From a checkpoint of a small segmentation model: batches of 256.
Rows from block 7, named by matrix and row number. Each number is 128 + 24 x the weight over its row's rms, rounded and kept within 0 to 255. All counts start at 0. After the name is the row's rms in percent of the matrix's.
# conv: 3x3 conv (model.decb.0.1.conv.weight, 192x192x3x3), inputs 18-20, a 3x3 kernel for each
conv.0 095 [137 105 138 138 110 181 120  87 137 131 152 129 109 134 153 130 146 109 135 107 132 121 113  91 113 138 105]
conv.1 104 [158  79  89 118 132 143 129 136 161 154 172 116 142 110 130 108 121 121 159 127 110 138 114  89 141 140 165]
conv.2 091 [119 140 131 110 125 135 111 113 121 129 130 111 115 139 126  97 134 165 127 116  96  95  98 115  89 138 144]
conv.3 103 [165 132 111 124 118 114 148 145 136 132 163 181 135 112  95 124 119  94 107 109 139 112 139 163 152 125 144]
conv.4 099 [141 157 118 163 149 139 180 169 119 117 124 102 135 137 108 113 151 105 146 128 119 137 114 112 147 125 105]
conv.5 154 [141 144 130 133 141 131 133  93 110 112 157 163 134 115 130 181 139 124 110 136 163 133 142 130 128 139 126]
conv.6 099 [135 150 167 192 149 137 152 119 113 155 105 136 118 102 117 146 134 104 125 163 128 152 157 105 136  89 124]
conv.7 099 [137 123 151 142 122 150 122  96 126 108 114 139 132 112 129 162 144 120 143 126 128 131 124 148 130 126 132]
conv.8 098 [124 175 153 168 150 104 131  89  95 111 156 138 124 146 101  93 148 157 153 115 177 120 125 133 138 119 103]
conv.9 112 [ 92 112 143 150 146 166 152 125 144 139 138 142 125 109 132 146 124 144 134 116 161 176 141  89 160 130 142]
conv.10 100 [155 122 141 132 160 149 120 120 124 127 139 126 123 136 152 119 134 136 113 151 159 107 146  85 103 146 113]
conv.11 095 [135 142 109 117 121 108  86 138 119  85 160 133 104  95 169 115 109 143 134 118 137 172 164 160 144 100 108]
conv.12 107 [126 132 109 128 125 110 136 107 126 112 135 129 140 119  92 113 125 105 129 131 172 125  93 115 143 106 146]
conv.13 101 [107 117 150 112 130 156 106 138 131 119 127 100 130 114 124 121 136 142  96 150 134 150 137 144 146 138 154]
conv.14 098 [ 98 151 117 153 107 129 122 107 131 106 103 166 128 165 126 114  81 131 109 151 119 138 120 132 175 129 140]
conv.15 096 [146 124 118 112 120 137 128 148 135 125 125 134 178 137 128 139  82  79 110 104 116 134 128 131 116 112 129]
conv.16 102 [103 133 130 110 138 146 122  98 112 119 108 148 131 132  73 143 122 136 136 105 110 185 148 103 128  97 127]
conv.17 092 [138 122 128 140 124 120 154 168 140 118 108 140  98  91 111 132 127 121 131 104  80 138 143 153 129 147 137]
conv.18 104 [164 116 125 133 150 149 159 171 104 109 117 123 111 137 122 117 136 156 113 136 128 133 141 132 171 143 126]
conv.19 093 [133 147 129 134 161 136 117 125 118  89  64 125 137 150 177  80 130 106 138 149 159 172 151 167 135 143 122]
conv.20 096 [126 129 124 116 155 132 123 117 113 128 135 127  97 111 145 122 127 175 104 127 138 148 143 104 152 147 152]
conv.21 101 [148 138 131 122 138 106 102 127 118  92 102 118 133 138  76 114 159 119 103 129 153 129 145 130 113 110 131]
conv.22 100 [121 111 114 116 122 124 135 133  95 165 144 143 119 116 101 131  92 123 141 128 148 124 156 177 140 113 120]
conv.23 106 [139 146 151 133 135 160  92 126 141 143 114 111 118 168 165 138 151 108 151 131 127 156 156 130 135  90  73]
conv.24 104 [137 109 135  96 110 116 156  54  95 121 142 130 103 121 119 144 171 191 101  94 119 122  96 126  96 128 110]
conv.25 109 [102 127 142 141  90  66 143 105  87 165 108 134 148 115 136 106 130 126 112 115 138 106 116 118 124  79 114]
conv.26 107 [119  88 118 128 134 104 137 131 124 152 162 103 176 124 124 104 134 130 170 127  87 128 136 111 120 128 132]
conv.27 098 [135 119 101 166 100 138 177 149 126 124  76 111 121 141 128 136 150 164 117 120 128  88 130 102 105  67 132]
conv.28 094 [140 154 165 152 141 142 119 112 107 155 139 133 139 136 135  92 141 122 117 126 149 124 133 121 152 115 109]
conv.29 099 [132 144 115 141 118 120 117 145 131 126 149 130 115 119 149 145 101 172 136 152 115  91 126  91 151 110  70]
conv.30 103 [149 152 171 116 114 172 139 108 140 120 135 166 125 107 123 142  85 155 142 124  67 159 155 112 106 112 150]
conv.31 096 [129 180 127 181 130 120 134 132 136 120  98  89 161 157 127 153 136 119 135 152 118 112 119 128  89 126 133]
conv.32 105 [131 137 103 133  92  60 122 123  98 162 121 140 139 104 122 145  80 148 113 137 127 140 116 139 123  85 119]
conv.33 091 [143 124 153 119 190 143 164 143 123 123 139 140  63 123 151 141 130 132 130 122 111 105 133 135 140 132 102]
conv.34 097 [ 82 134  92  95 139 116  86  98 138 121 134 119 113 125 142 126  97 119 101 140 157 121  79 111 142 140 162]
conv.35 102 [140 112 120 128 109 159 138  80 111 150 153 115 140 140 103 113 114 145 148 104 120 137 144 148 130 132 154]
conv.36 099 [134 123 117 136  99 116 124 119 110 153 129 114 169 130 139  89  94 127 127 119 121 124 116 144 139 100 142]
conv.37 091 [131 133 117 151 111 153 147 136 134 108 108 156 125 129 165 102 138  84 105 148 160 115 121 110 106 137 164]
conv.38 093 [132 119 118 156 116 122 116 113 121 141 102 108 119 108  93  99 127 127 112 125 141 132 113 128 109 133 117]
conv.39 091 [166 157 129  78 126 145  74 121 135 152 183 123  88 136 119  87 129 149 119 126 157 118 132 135  78 159 149]
conv.40 103 [136 142 132 156 131 128 103 125 123 120 140 105 131 130  96 126 149 158 134 119 106 134 119 173 120 145 122]
conv.41 096 [123 121 128 145 118 125 145 137 101 126 117 116 118 106 121 113 106 124 117 115 138  97  67 125 133 122 125]
conv.42 104 [141 152 150 134  84 117 129  78 120 122 112 134 122 170 109 121 150 157 131 126 108 162 147 168 112 152 118]
conv.43 103 [112  86 125 114 122 140 139 128 140  99  99 142  98 118 144 147 111 110 111 136 133  94 109 138 127  97 136]
conv.44 102 [101 171 167 144 165 120 138 143 148 130 140  93  98 110 147 138 126 135  83  80 102 150 123 166 153 148 183]
conv.45 091 [150 124 135 124 176 109 109 141 121 108 179 140 102 154 132 112 115 119 152  95 149 115 116 147 131 145 111]
conv.46 100 [111 120 128 144 108 119 135 149 137 103 151 109 115 133 105 141 149 100 119 172 156 110 154 169 133 150 174]
conv.47 101 [107 117 112  90  95 148 117 111 136 157 122 105 141 107 137 129 127 119 106 160 181 141 135 120 114 116 110]
conv.48 099 [119  89 133 128  90 138 125 106 129  96 107 133 128 127 153 150 150 133 121 138 155 101 156 144 131 121 128]
conv.49 085 [130 137 136  96 134 191 101 157 125 159 134 115  94 168 125  87 111 148  94  94 101 140 140 135 104 129 119]
conv.50 097 [158 135 136 147 105 120 104 128 127 100  46 126 141 106 141  96 131 148 151 144 123 119 139 111 143 100 107]
conv.51 099 [131 125 112 119 179 146  96 161 156 136 140 138 119 134 127  93 100 159 130 113 113  94  91 124 107 117 133]
conv.52 097 [125 141 161 130 132 124 115  97 144  96 174 135 115 132 124 118 113 147 120 134 127 176 130 121 141 118 129]
conv.53 096 [125 128 117  84 112 102 110 130 117 135 107 114  92 118 105 111 151 134 133  73 120 101  97 167  81 113 157]
conv.54 101 [115 141 117 115 169 134 121 137 124 166 115 124 123  87  86 165 116 120  99 124 114 138 172 167 144 112 192]
conv.55 100 [125 100 120  90 129 112 147 125 100  93 109 102 135 122 154 124 124 174 145 106 100 115 134 144 140 137 128]
conv.56 103 [131 165 149 130 140 147 126 139  72 129  97 147 106 148 106 149 121 126 149 102 148 133 106 141 135 161 161]
conv.57 095 [111 121 148 117 150 155 126 124 136 135 173 112 151 103 100 177 110 133 152 127  98 134 130 131 151 170 126]
conv.58 102 [128 127 172 136 100 169 171 129 134 120 198 170 100 173 111 126 102 114 131 109 108  86 119 127 116 159 143]
conv.59 100 [130  80 112 166 110  97 153 156 131 123 126 159 131 134 120 105 111 116 139  99 106 148 147 154 117 110 134]
conv.60 101 [108 108 138 137 112 131 164 147 181 136 115 141 139 157 171 125 180 160 137 138 150 147 160 133 114 134 139]
conv.61 101 [144 117 169 165 138 132 156 125 141 131 142 102 138 172 147 139 143 117 143 140 150 136 150 122 106 141 146]
conv.62 094 [ 62 141 137 110 159 149 111 138 189 132 151 151 133 118 123 120 142 128 143  92 121 111 122 103 120 103 129]
conv.63 093 [112 122 131 132 147  92 154 136 101 123 107 110 140 125 144 102 117 105 128 149 126 102 134 150 101 131 166]
conv.64 100 [140  95 116 141 150 107 129 150 106 123 123 138 128 116 151 140 120 123 109 157 109 140 126 143 128 146 130]
conv.65 147 [119 142 122 119 131 169 133 147 135 115  86 117 131 108 144 117 142 115 122 143 131 137 144 126 131 143 151]
conv.66 109 [110 132 138 125 129 124 133 140 149 153 137 121 137 135 138 139 117 121 133 135 150 136 127  89 123 137 138]
conv.67 101 [143 107 103 110 157 148  82 170 110 162 148 149 127 140 149 104  81  94 134 131 173 116  88 135 132 121 147]
conv.68 101 [119  76 116 133  96 107 155 117 124 176 142 138 151  96 128 126 113 148 140 153 125 126  86  85 148 128 136]
conv.69 097 [114 138 107 172 184 131 122 158 181 107 107 136 106 154 124 103 115 136 130 111 119 125 105  95 142 147 103]
conv.70 102 [138 123 145 173 183 164 140 156 112 142 115 116 117  94  92 138 103 105 124 194 145 127 108  86 124 114  89]
conv.71 090 [152 126 122 135 120 149 132  94 129 123  97 128 150 138 116 147 116 142  98 134 156 141 150 135 121 141 154]
conv.72 092 [133 128 123 112 104 130 140 115 119 127 119 116 110  86 125 101 108 122 140 140 109 132 137 113 118 118 123]
conv.73 095 [135 151 152  98 131 148 109 118 101 106 113 116 135 118 119 128 134 114 117 139 107 141 128 125 115 131 135]
conv.74 098 [137 173 150 103 118 112 106 102 121  96 111 157 140 123 126 165 139 118 127 106 113 125 154 104 110 106  97]
conv.75 102 [135 131 123 140 127 160 118 131 149 125 150 118 109 100 144 154 107 163 108 112 156 138 105 130 113 133 151]
conv.76 096 [132 147 115  98 120 118 130 115 127 127 115 126 136 105 135 159 144 135 172 150 167 114 119 121  97 108  92]
conv.77 108 [139 122  81  66 104  99 128 129 122 115 102  93 123 117 115 157 149 131 138 119 119 121 108 154  88 110 127]
conv.78 092 [109 123 119 178 138 131 159 142 140 142 123 148 113  97 135 109 139 116 151 141 142 102 151 168 138 136 144]
conv.79 095 [146 133 131 137 125 136 119  82  98 127 143 140 107 142 101 132 125  92 127  92 115 113 139 101 138 153 136]
conv.80 096 [112  98 121 158 113 111 131 143 127 125 139 154 126 150 141 115 109 160 117 153 130 113 119  95 152 136 119]
conv.81 092 [137 124 116  80 118 125 113  93 133 147 129 144 141 145 137 131 104 134 144 109 132 119 108 158 141 105 128]
conv.82 101 [132 137 140 159 125 139 158  95 129 113 106 158 149 148 116 128 106  91  98 125 162 133 116 151 150 131 111]
conv.83 100 [140 138 127 117 141 124 120 129 111 129 102 152 104  94 106 121 115 137  86  89 119 159 136  87 141 166 175]
conv.84 101 [147 125 148 159  87 121 104 118 121 142 117 133 134 135 143 151 131 152 126 147 137 123 173 145 127 117  95]
conv.85 096 [105 119 110 121 114  94 121 127 109 124 165 136 118  93 102 160 126 106 124 105 125 130 122 143 151 147 118]
conv.86 090 [172  98 123 142 152 136 121 125 132 155 119 113 107 123 143 116 117 111 110  78 133  97  98 138 138 122 168]
conv.87 097 [140 119 133 112 127 158 138 115 157  98 161 138 115 122 119 115 150 153 156 138 119 119 111 166 162 169 128]
conv.88 100 [ 90 130 126 169 138 108 146 132 153 117 109 115 148 120 158 113 165 124  90  89  87  95  95 167 139 139 130]
conv.89 099 [178 144 126 133 135 156 130 142 146 138 159 129 137 157 131 139 126 175 114 154 123 135 120 120 137 123 119]
conv.90 099 [139 146 123 135 131 133 119 135 116 105  77 128 146  99 127 153 132 106 128 130 139 128 121  94 154 146 131]
conv.91 099 [106  89 113 136 163  95 115 118 101  93 138 103 126 102 133 111 109 143 128 143 120 129 106  93  95 149 116]
conv.92 101 [133 143 152 104 133 120 152 119 144 136 157 105 123 138 147 142 162 138 132 133 137 127 144 126 158  68 119]
conv.93 097 [114 104 102 131  91 121 107 109 130 128 128 113 132 133 131 151 130 102 129 134  81 128 136 139 126 161 134]
conv.94 096 [130 152 124 117 145 102 122 123 119 162 133 129 143 151 136 132 147 164 124 124 158 125 102 154  88 117 120]
conv.95 095 [137 109 149 147 159 104 132 178 136 141  99  97 122  95 119 119 102 150 140 153 127  90 122 117 104 171 128]
conv.96 098 [149 124 126 135  93 107 128 145 117 145 151 127 156 159 130 166 129  81 153  75 102 161 172  99 139 147 113]
conv.97 099 [144 139  85 168 169 117 106 121 152 165 104 113 130 109 165 143 115 138 133 160 134 121 139 119 136 131 101]
conv.98 095 [126 128 154 137 184 158 144 171 139 143  97  80 134 147 132 127 117 173 134  97  95 117 130 130 158 143 143]
conv.99 100 [117 169 145 157 126 134 157 134 123 125 115 148 161 111 110 136 166  95 156 102 159 121 119 143 107 136 121]
conv.100 101 [107 119  95 133 131 127 118 108 156 140 113 138 130 133 122 150 138 123 145 108 128 142 153 126 110 108 100]
conv.101 108 [166 128 138 116  97  88 117 154 168 120 134 131 109 122 125 106  97 139 129 138 122 127 118 107 146 161 114]
conv.102 096 [135 127 146 135 130 104 120 131 117 108 130 119 144 140 106 130 138  73 130 137 109 107 131 109 119 110 147]
conv.103 101 [131 133 128 132 100 119 128  93  88 121 148  95 101 101 133 129 156 114 115 138 140 120 167 204 141 111 170]
conv.104 102 [119 121 121 110  96 109 138 119 132 155 116 127 132  82 151 127 137 140 112  85 145 130 123 130 152 125 122]
conv.105 098 [119 104 120 116 116 130 145 141 110 159 117 115 141 121 132 157 126 172 172 148 132 138  63 101 136 110 117]
conv.106 101 [121 102  93 119 152 133 124 110 137 151 136 161 128 132 138 112 109 157 146 133  99 128 133 108 120 140 121]
conv.107 095 [127 167 130 109 164 132 151 150 120 107 127 141 150 195 109 108 178  99 128 169 147 106 133 103  94 111  96]
conv.108 098 [152 158 112 159 154 108 113 139 139 108 181 118 131 165 130  96 105 144 136 108 105 118 152 171 110 143 183]
conv.109 095 [166 150 141 143 135 129 133  95 124  74 126 141 142 119 143 125 133 119 123 165 138 120 141 132 102 146 149]
conv.110 100 [145 142 131 151 157 125 135 134 116 141 107 140 128 142 115 117 117 112 143  85 101 137 106 102 110 134 122]
conv.111 104 [113 134 115 115 134 132 115 147 134 111 139 115 129 133 145 117 156 106 128  98 144 151 127 122 122 102 129]
conv.112 099 [144 125 164 111 117 118 136 108  92 133 145 113 115 132  99 160 155 102 115 115 108 137 146 115 124 166  79]
conv.113 100 [177 169 123 139 144 160 169 145 115 141  93 106 111 124 114 135 166 149 155 151 126 126 133 109 121 147 157]
conv.114 106 [103 107 128 136  93 116 167 122 133 133 131 136 125 130 134 110  96 125 114 134 143 116 148 149 101 124 135]
conv.115 109 [ 96 128 126 113 113 134 124 124 148 130 160 136  98  91 116 171 118 132 149 125 141 105 130 121 147 130 104]
conv.116 095 [131 112 127 150  93 119 132 127 112 154 128 105 144 141 113 111 139 120 115 154 139 130 138 144 125  92  90]
conv.117 099 [106 130 119  89 121 126 117 162 115 153  70 113 140 139 127 100 138 104 124 132 104 104 117 142 112 139 140]
conv.118 093 [119 121 135 125 116 133 108 119 161 103 107  88 122 154 148 148 145 116 123 103 156 177 151 152 119 126 149]
conv.119 098 [124 132 140 118 102  94 141 123  79 133 149 124  98 142 174 159 110 106 158 115 105 129 111 102 128 139 114]
conv.120 098 [123 128 142 139 104 108 127  99 102 143 125 119 113 127 108 167 168 149 138 149 135 109 134 108  89 119 108]
conv.121 097 [121 104 141 105 117 101 123 129 104 115 156 149 148 149 137  95 148 106 141 119 114 106 142 149 114 125 139]
conv.122 103 [137 131  77 137 125 124 123 136 124 134 129 164  90 151 120 123 142  79 156 144 101 144 115 134 159 109 129]
conv.123 096 [103 142 141 131 140 122  97 135 122 116  94 132 144 118 131 129 119 151 135 172 137 143 108 117 123 136 158]
conv.124 100 [105 112 117 116 134 123 109 131 125 116 163 119 154 132 138 154 132 117 122 131 137 154 121 143 114 115 146]
conv.125 100 [110 133 137 134 144 111 163 144 140 123 123 152 155 159 146 103 110  91 119 137 130 145 127 119 111 100 102]
conv.126 095 [100  99 123 129 140 140 149 157 154 123 108 116 111 131 110 122 116 105 143 134 132 141 113 113 112 100 108]
conv.127 085 [146 132 130 134 131 170 128  92 153 140 126 157 105 147 126 120 127 126 166 150 111 114 129 114 111 143 116]
conv.128 103 [ 90 117 131 133 125 130 128 125 166 114 108  88 135 109 113 127 149 143 141 128 108 117 127 115 103 135 143]
conv.129 098 [129 143 110 104 110 129 138 163 168 159 177 110 114 143 147 142 114 168 150 170 121 132 153 118 117 101  76]
conv.130 097 [137 165 115 137 132 100 111 148 114 103  99 121 151  92 136 114 116 171 117 124 114 115  96 120 147 136 120]
conv.131 090 [134 151 108 126 147 135 128 169 129 135  75 170 121  98 158 142 111 159 110 125 126 118 166 155 148 155  60]
conv.132 104 [130 122 135 138 147 149 137 112 125 123 114 160 132 154 142 148 149  87 140 126 138 140 179 133 137 157 128]
conv.133 092 [131 129 142 119 148 139 134 169 126 135 153 120 137 126 122 128  98 136 160 194 138 141 125 140 142  94 111]
conv.134 094 [128  94 119 147 117 164 155 145 115  98 126 166 160 133 130 123 166 102  94 115 156 115 118 103  89 127 109]
conv.135 103 [124  92 101 106 101 107 127 172 121 104 149 130 133 125 128 113 110 115 133 137 123 114  78 107 139 120 137]
conv.136 103 [112 141 156  98  91 102 132 126 109 115 127 124 110 145 164 104 142 100 123 128 121 171 148 130 135 165 144]
conv.137 104 [130 118 121 165 107 122  98 149 112 127 122 155 156 157 105 148 125 126 113 139 135 129 131 117 132 114 162]
conv.138 106 [147 128 112 127 113 123 136 124 102 135 150 129 129 134 154 111 108 146 104  92 128 127 154 137 156 128 111]
conv.139 099 [135 116 124 113 125 115 161 125 122 145 107 108 128 164 129  78 137 144 139 147 116 119 127 104 119 187 111]
conv.140 097 [136 102 117 132 116 120 123 152 156 107 128 104 108 141 127 132 122 134 143 120  86 119 135 159 146 148 192]
conv.141 098 [146 137 128 126 131 132 101  80 132 120 139  87 137 135 160 105 148 159 127 111 124 107 118 140 153 118 150]
conv.142 096 [134 126 139 122 119 153 104 118 131 156 138 126 121 123  98 115 112 101 127 136 115 126 158 121 111 108 112]
conv.143 097 [ 98 117 108 113 118 110 145 117 135 117 112 111 132 136 153 100  71 118 114 134 112 124 131 127 137 159 133]
conv.144 109 [115 108 118 120 113 118  65 109 109 140 100 162  98 137 116 117 123 140 119 124 124 149  85 121 152 131 146]
conv.145 096 [134 107 107 168 126 104 101 160 105 133 128 100 111 102  82 106 141 129 142 152 167 133 179 168 113 130 164]
conv.146 096 [120 123 140 118 104 139 154 123 158  92 116 146 128 148 132 119 168 160 113 119 134 104 117 131 140 120  93]
conv.147 101 [122  94 104 138 172 157 166 159 171 156 166 115 126 126 112 138 106 109 128 115 111 122 115 154 109 117 131]
conv.148 099 [129 145 112  94 107 122 130 122 119 116  98 117 127 135 111 177 148 149 110  99  79 111  96  84 135 113 104]
conv.149 099 [126 107 149 125  73 140 153  52 110 152 167 153 114 174 133 132  93 102 131 156 163 126 126 134 108 136 114]
conv.150 099 [140 124 140 115  86 147 132 160 188 131 125 146 114 146 112 134 149 107 128 102 140 119 114 129 147 116 114]
conv.151 099 [118 179 154 110 110 143 126  80 125 101 133 135 141  96 134 165 123 108  93 155 119 118 130  75 152 164 137]
conv.152 101 [154 146 106 167 153 137 103 142 120 121 123  79 110 128 104 139 144 119 130 138 107 122  96 163 108  97 110]
conv.153 104 [121 133 130 124 115 124 112 132 121 128 137 160 123 129 145 140 110 134 112 122 136 107 124 130 109 142 137]
conv.154 108 [ 86 130 150 117 114 149 115 126 141 128 136 160 121 141 143 139 134 108 131 125 122 151  92 114 120 130 134]
conv.155 100 [126 146 133 129 188 104 127  87  99 121 120 100 128 106 140 133 154 126 143 106 124 148 122 108 163 144 113]
conv.156 104 [120 146 119 127 110 102 108 167 119 130 103 134 100 115 160 148 135 152 140 118 163 146 156 137 119 124 126]
conv.157 091 [118 117 113 111 147 117 106  90 116 114 131  97 114 149 111 159 123 120 141 100 119 126 101 128 172 121 142]
conv.158 096 [157 124 129 117 150 143  99 140 156 135 135 126 136 133 119  91 161 147 109 118 143 113 149 160 124 109 108]
conv.159 103 [119 115 135  99 150 134  96 129 125 144  97 118 122 131 112 150 125 101 117 115 165 133 125 185 111  98 115]
conv.160 103 [112 107 113 124 155 127 129 138 105 116  85 137 133  84  99 147 197 156  95 114 115 134 134 155  95 157 140]
conv.161 094 [105 156 143 103 125 140 125 111 131  95 120 117 156 168 120 138 136 124 167 150 140 107  61 148 103 127 168]
conv.162 111 [121 117 151 105 138 101 127  71 105 151 160 147 128  90 106 111 138  75 125 146 132 126 108  99 152 114 114]
conv.163 102 [111 139 134 146 127 111  90 104 149 144  80 111 127 119 165 145 134 126  94 146 131 114 183 131 131 140 121]
conv.164 110 [118 119 117 142 117 108 129 124 114 107  95 140 118 163 117 125 149 124 135 150 108 125 110 116 139 129 127]
conv.165 097 [123 133 158 133 108 135 111 130 136 145 145 120 136 136 164 148 134 130 134 119 130 152 115 113 136 128 105]
conv.166 093 [151 180 124  94 150 137 159 134 117  99 112 126 121 116 153 125 120 125 129 144 134 150 132 116 122 121 120]
conv.167 108 [ 84 119  97  85 108 118 119  99 141 168 149  99 166 106  77 158 111 116 123 176 154 120 174 103 137 143 162]
conv.168 103 [141 113  84 133 140 115 144 135 168 108 155 158 135 137 124 121 124 117 156 125 133 148 152 136 146 124 115]
conv.169 099 [113 158 151 149 117 130  99 131 123 158 110 107 152 108 107 137 139 155 121 155 150 125 170 121 112 150 143]
conv.170 102 [159 152 142 141 100 165  87 133 143 120 141 132 112 167 125 171 112 134 157 147 117 141 122 142 131 169  90]
conv.171 100 [123 171 113 118 158 123 145 143 104 145 140 157 164 126 168 124 110 121 116 146 105 108 131 107 142 173 140]
conv.172 108 [100 118 159 125 112 111 123  91 161 185 107 138 155 109 124 147 109 117 167 138 115 134 132 137  84  94 113]
conv.173 097 [114 107 149 104 162 171 105 161 130 132 141 105 125 107 119 139 123 142 128 140  93 142 110 129 116 101 110]
conv.174 095 [135 129 135 104 132 114 157 131 150 158 132 142 103 128 127 109 117 136 134 158 132 102 125 139 142 167 107]
conv.175 098 [154 150 156 135 135 118 158 132 107 145 123 159 119 135 152  62 146 113 100 136 159 109 150 146 115 133 119]
conv.176 099 [ 77 129 132 122 124 123 137 137 116 134 121 128 154 124 148 106 117 106 115 114  83  99  95  89 123 138 122]
conv.177 101 [118  91 138 105 108 126 139 126 142 135 144 139 152 134 117 127 109  98 116 103  99 141 135  95 149 153 168]
conv.178 105 [ 97  89 110 113  72 109 120 107 102 137 162 147 157 136  91 110 119 109 123  87 101 141 130 204 145 142 128]
conv.179 097 [131  87 128 126 128 140 163 172 154 161 149 104 128 108 121 124 165 134 112  88 125 155 136 120 106 121 113]
conv.180 099 [112 141 116  98 143 139  65 123 153 133 148 109 136 156 118 104 114 118 110 118 127  67 117 121 140 122 104]
conv.181 098 [ 96  74 133 103 119 134 142 178 169  92 145 158 121 135 109 116 148 139 142 159 162 144 128 139 100 121 120]
conv.182 101 [128 119 137  95 144 169 118 107 141 107 118 117 138 141 132 178 115 132 149 116 126 202 126 115 163 104 129]
conv.183 102 [131 132 127 143 129 125 133 129 126 102 102 113 102 114 129 151 149 156 117 141 123 111  96 140  92  84 107]
conv.184 103 [140 124 130 152 117 109 147 125 148 176 184  99 135 144 122 138 137 115 118 130 150 129 130 135 165 125 138]
conv.185 102 [148 139 100 111 131  63 137  99 102 114 136 140 188 118 159 132 152 133 133 112 115 110 116 117 125 141 118]
conv.186 099 [156 124 150 165 175 144 142 155 116 121 134  73 130 133 184 108  99 128 127  94 129 190 126 133 182  97 100]
conv.187 101 [136 148 163 106 119 122  96 183 128  92 176 112 125 151 120 109 129 127 101  98  82 134 148 105 133 146 180]
conv.188 109 [117 152  91 118 153  97 125 121 107 137 131 135 162 120 111 114 107 120 179 156 178 129 136 136 123 127 110]
conv.189 105 [156 132 118 158 149 142 114 158 175 118 145 172 130 143 122 121 133 139 113 131 136 146 115 126 139 104 140]
conv.190 096 [141 144 109 143 132 133 132 133 141 111 123 178 123 110 145 137 133 189  96 120 138 130 123 142 131 129 135]
conv.191 095 [166 126 118 144  99 147 140 168 168 117 153  84 137 105 154 117 109 134 130 178  83 115 150 119 137 143 109]